From a checkpoint of a small image VAE.
Model: 3.63M parameters, encoder widths [48, 96, 192], decoder norm batchnorm.
Training: 6700 steps, batches of 384.
Rows from block 0 of the decoder of a small image VAE, named by matrix and row number. Rows with one number belong to one channel. Each number is 128 + 24 x the weight over its row's rms, rounded and kept within 0 to 255. All counts start at 0. Numbers have three digits each.
After each channel's rows are labels from the 100 images, of 14848, where the channel reaches its highest value: "peak at" is the part of the image that holds the peak; "colour at peak" is the nearest of a few named colours to the mean colour under the peak. Only what is clearly more common there than usual is listed. The data: views of escape-time and Newton fractals. In brackets: how many of the 100, against the usual share in percent.
# convs0: first 3x3 conv (decoder.mid.0.convs.0.weight, 192x192x3x3, each kernel summed), inputs 96-191
# convs1: second 3x3 conv (decoder.mid.0.convs.1.weight, 192x192x3x3, transposed, each kernel summed), outputs 96-191

convs0.164:145083119121131153138192123139147230105140131160149110158155113139123116129092159130110140119133090136171131121141151112154172128151144178185151133140171141143134136130097140099120148214157135156147152132130123132143184112126117099147156132138134120124128110127137144155149101112146118134
convs1.164:109150117136199108087119163161148134129112098144127157141142119080124127130112152101105148126119131128106130165107141105127123108132142145160128123131089138161134133144139128155119098118122103088153113141106132148112149122140089145098108096142072125171114125132088146103153112127156143119
peak at: centre (38 vs 11.1)
colour at peak: green (41 vs 4.3)

convs0.185:110143111138127126101158134135139133129144119158112126147132141105100156116134133160120138094130145147104139119110137154146138117161135116130141166130149138141143119145146169108122120107155133121131132139112133094129121187087157153109145140098145167110156172128096152091124130165097128138
convs1.185:124127090134145107117096170131107148168100114160131131129123130134128153090101112123126095109129115125151136162107134123154128139104093129104116056131140134113167137145089110123156112168089101110118137141116162144120107105127138111116144110149112167168130102145144139131176108108083106125
peak at: centre (33 vs 11.1)
colour at peak: black (81 vs 26.2)

convs0.30:118129146137139082141069114135155113103110155125134105091135076107175151174125154156150123116166154124129154167097130145088125141091120117100129128140111131121144132126141125170127188096171145102116119122154076161133137205125139112131117119140109151137091129118122115109125138145112121098
convs1.30:129159125119154142087109152140115084142114120124110129122124106124123131127110136115149129140134138148070156123155114124063144119143144158143127105169153134126090143114084093124118161113102154089165143124101155133150161159140117086100148090087186145086109143137107111125174140100152104164
peak at: centre (39 vs 11.1)
colour at peak: pink (38 vs 8.1)

convs0.174:165172119140145135123151110116117115139108207130156153121163211177133160152149155160153150164163151117126131170132112148138149130164115146124164133138142159120169157117170160129136112110119143126139129174095134127104091140161115159120160123135133106127165150116104125124157146155149106157
convs1.174:136126126135087157124158080121093101129134153121201130100144123155150148126175122110143137166106111118172143145143124179127101075140111102128072105158134126100135122095117146108131128111151172165125078108139127134154121117142157162114132149133111152164169103134140140162113202110166114116
peak at: centre (35 vs 11.1)
colour at peak: grey (53 vs 16.4)

convs0.62:123127133151129130118141156135137123119143104132078114135134063107168170090088134126101139126114075095154133130132126092144134155134129140122110145151134125191106103120106113143131135055136153126129127118109111146135132115104107145132119154105141120146090123130132112142131119143114114140
convs1.62:156177113134114136123146101151127137138057113141137118155094136151136150168139128122102131122146166118142134060115142146185127126152139151109134132136106145138160125155132109105106128120148102117128131139123124159134125131122135138132134117105159130169139140123112141124071126118089139159
peak at: top right (48 vs 11.1); bottom right (29 vs 11.1)
colour at peak: white (64 vs 2.4)

convs0.58:174177132125131134138181138158162119118136164141150106154141111157113095161136112125123147158154089120132169174128136147121173143159137134123136163094152144159169139133127157104158124111144136164163105141132143108145109123156153120109176112158104121135114138123138149131131104164168178162
convs1.58:145135122144108130136138119157123162070147157085157116115103116104105124115125152096103144143094132139126102151127140120123121121138140109128137136135133125154135156116137172111154120178135144127133094108153092150106129159142091121117111144105129102111111114109111111110140151158129132147
peak at: centre (29 vs 11.1)
colour at peak: black (63 vs 26.2)